Weights of a small encoder-decoder audio transcriber: log mel input.
Rows from block 5 of the text decoder, named by matrix and row number. Rows with one number belong to one attention dimension. Each number is 128 + 32 x the weight over its row's rms, rounded and kept within 0 to 255. All counts start at 0. Numbers have three digits each.
# q: cross-attention query (decoder.blocks.5.cross_attn.q.weight, 128x128), inputs 0-127
# k: cross-attention key (decoder.blocks.5.cross_attn.k.weight, 128x192), inputs 0-191
q.79:122143053121133109107111082133076059110082097124139083138081136110113091172115170102132109083132159143142116125183122144084182143150122141169124136134099103109112173093081119094147086087172121159166114124140103142107180081099110162139062086170154203081108129141062165134141079063126118157130107076068110128086148105106165110103169132142123169080122149184128152123126166154170128174121
k.79:130095069173185102107060099151136116157178172090145103133116130168164114121161057123155118098108174123098111126174108174057120140113130141151103116102172116075145133162134111086111138100132102164137093117129145116108125146067155113112182144125160120134160090078122175110111127131151075171116077125128136117097160140114108122095112184065210118136150103189144085148088112148077132134104143157151167109100159133113109139157136168062144108122129104120133132137134089096131213099195102105064088111180165173141055116193138145056147155175152168100146190163127091110133149126104173118
q.80:111115112150121118191101124132144063114160091106105066110113140093143163173127152124096123147138097145176155124118134095104135162088092161101070082155064089124167175127196143096084151085152098109145125083129081131170074099114191113147136146134140201126174145180147139191129144117111177156068152086103104099149120129116159105161104094092095106181126072158110145060090130114113159101111
k.80:193101143165116186133115159117127103135103075147083151103163113156099145134154100101137139102090122112141085107166123169091170144083142129140144185104092158192110121133151140050107135109127098121082180171100089140091166151056088074066114066111078149135088127096126113100104065136076086177092114108108117058122101135104159144165097109086124120187127129169109079110148114099126151114080079143145096159090110103092107123082117185203175123135117128109143101122170124080123073183106117164145120163126103152116151154146091164075151139119130194184141124075131120074117098120148156152
q.81:144124185120129102113137070158153131128093112126115159124093186129137153063135088172116130067046125108145162140113077072132128107153072099124081064146087104172160080090080111137141126179118150157138136157117145168128135123033113084215131138155122149106163163147130072145157132095130097135102167136115107130191136111095094120118128119154094102141133133163124060182126171091093157144121
k.81:127124127121038135097161135145142120111124093114155132158128136109133154186161132182139186201170117076147134116080138150116106096111113109126126123104124094131109133080202120082168151145150104092089127167099083131129125154068090155097154173098092137098094152119136123172120170113114156142160098126095106151133122105084213166107131117145098156213169108154157136118128112086095191116175112112116123149148090089138187155154140159162152084143103153129179145102134111077173083158120131161143180078147131139130144128106079166093103156156112102163131144136114238194199151148182097081
q.82:171114136082103146093146091167144123127127160122199112079128130095154127116132121153095144109161112132151092123104167125178075171091144109127174110135090147130125041089134125133151144160153155138094154086070128093150069114051086099186108155104165131126085090120162088138136139168124081087137145053080167125145129158099096136109133147174173166155136170143174207168163104102126138143181
k.82:116163105109153107130097127110146133113126105107088131174138138121132123096124156109080160126170138113090106150103111095152102121096108156129108237168174083196072098114200126087075117181127097095137094104086085140157115169108147173117131204191117159119076131148154153192065118116122182127102122059133126125149182133103069104159099124146196147151160136108125165076114137156140087130149126166160049085101101091129134086131150166169112132140063164151156114108140112124171133162139126172106162116141097110125132174155118115144076141110118158176124109106143195108153119151218155128
q.83:101138112155115140110142145120159103162164140094132136158162168180154150117179117088176103088112195155135162109078147080063110138140115113087046093181094177109158121129131113164163141130119126070101139101104106091108138166168135131173147142099124118113180096155090192177129122150150134107183099146102159105186109126108136151135128182153115158185207145182107110155048149115110118080126
k.83:194108103142130121170109119123119082127184073154127123072186113110158136160166116141144101116122113153165080171148143139200149158093126184082139183144107103130075098086182123105166196107094114084121172190157124127119133120118130140089112174125116147095101183083120091137201050092100089169142103126096131147125119173045153128152136090109149087130120172113123059103177126140085073119064112066083109101081115161144143115157126100135121164132115150136144111114098110121073094133189104122127180167166149091088144069106153131124098163156126164140121131076112167135117168113149169126
q.84:083115108127159061058122131093135154147136118146138160104128036124093133154096134094156138149163127085123098143116191141113092143064182195103139170113169087145145144144110138139131084072160111088119119183121128112119112114179149090144129141081115108123099218143111091137155147133153159074107145070158179181100110154175141087105123110157145140129135121167058160103141069102097106146164
k.84:139171124078150120107092132091144110148160067142102122094157120157153145147163151156179198142116129088103123121159139156148104179095098155120173105121178121097092134113138166150179076166144128066144087124160106156109187150134139109176116141098149156093101094171149151155099162189181128138087165102098129133099155125162111174140119093115075126095173129099103176090197137108159195075092077139151166062150125106109104078147150056165081137148117135091145145116126159091197126117135082107125157117127138144081100109130118154195117104115106114139128165134102042152134093174050080110
q.85:136135143081141186134123098139187165135113135151142109175153198137121123187178095154169144108082135111089144109088154088162137125097086175135123097140099169178140162125046064073140129101168158125089177122130143159157165122116127101081162108119095115158090108169127114119102086090097080071106099108122131147128118095113198096135149045110081142133091152131126171095098120088178178133126
k.85:162126128106133094182128141142113127149116061129121101153113128179101120209100169110182158095114109137081124136116141148178181121083105195178149140148105092135156125135117102160098093102110178112127142110123114159118171114153199196154133139139140105092122092075074130166115136173166129173117092148123110105168119110161172113090096109157127136169162098105129176114147120090210172148086145144100182127193094140109091076096141104058117172160181160158157127153171144116104090180129144147119050078116152102131099116118092117043090178117092123172159120137070147157104137103137087141
q.86:155136107161119112127146139123106102125107162127103129075181104179160077091173200073141120162133162117153101080112130140149118157086085117098103180180117147125121096154144129140119115110156154070180066071118119123100134121160166162142122139195084114179105121155111106123112136142115174118073134172139113137120193089113120039144063122112127121079119103139049090096172134122098082084165
k.86:141167108197083164151074123114184143105120084098144164099215099132106093174159099152127133115145146106145094162071160138151093132150120118117156144100117170151064168100114112136143181082107091064135112195131065103059124135118105140141128126165168120116193132154147104163142137144113160166183135134165082117089148142154139110128084157124147076075126041149173094078155127019108095147121150112122127180155077142132145139123083150169090124167126127155114090125109128126162133139137144118149133095177128179129143149145171130136088157136071093128153149099140128159144146133035168158
q.87:114118095133158136110131097137138136107130108180170094129125178132171181150119125158142093126077104128061130117183104183091147128150118162090128120147131076144114124160113151092114097127153205162131115132093165127135153194103105122073090132086101177128141068148102142128054095099145101129173146117103145130198090106105141121095092075120076068169079120207152065117136197115115149157121
k.87:132099072100069090128141152111144173185119117110188152198094146159143134114128134094134136133157157133108109175139125158172168151115143104184165101150071074170108166106109173092159104118130077110137113046128109187154160043092172102138136149105176093053169110121108142138166128145153105084160088105073127133169129097042139139116164131158126152119140121083113180176144112127114108061101181056056159089089128142118164070125146159123149098172147113130106117115103174125100131129116114101129083096093116180151151092133133098150163121149138146110139073086172145120141163145128095150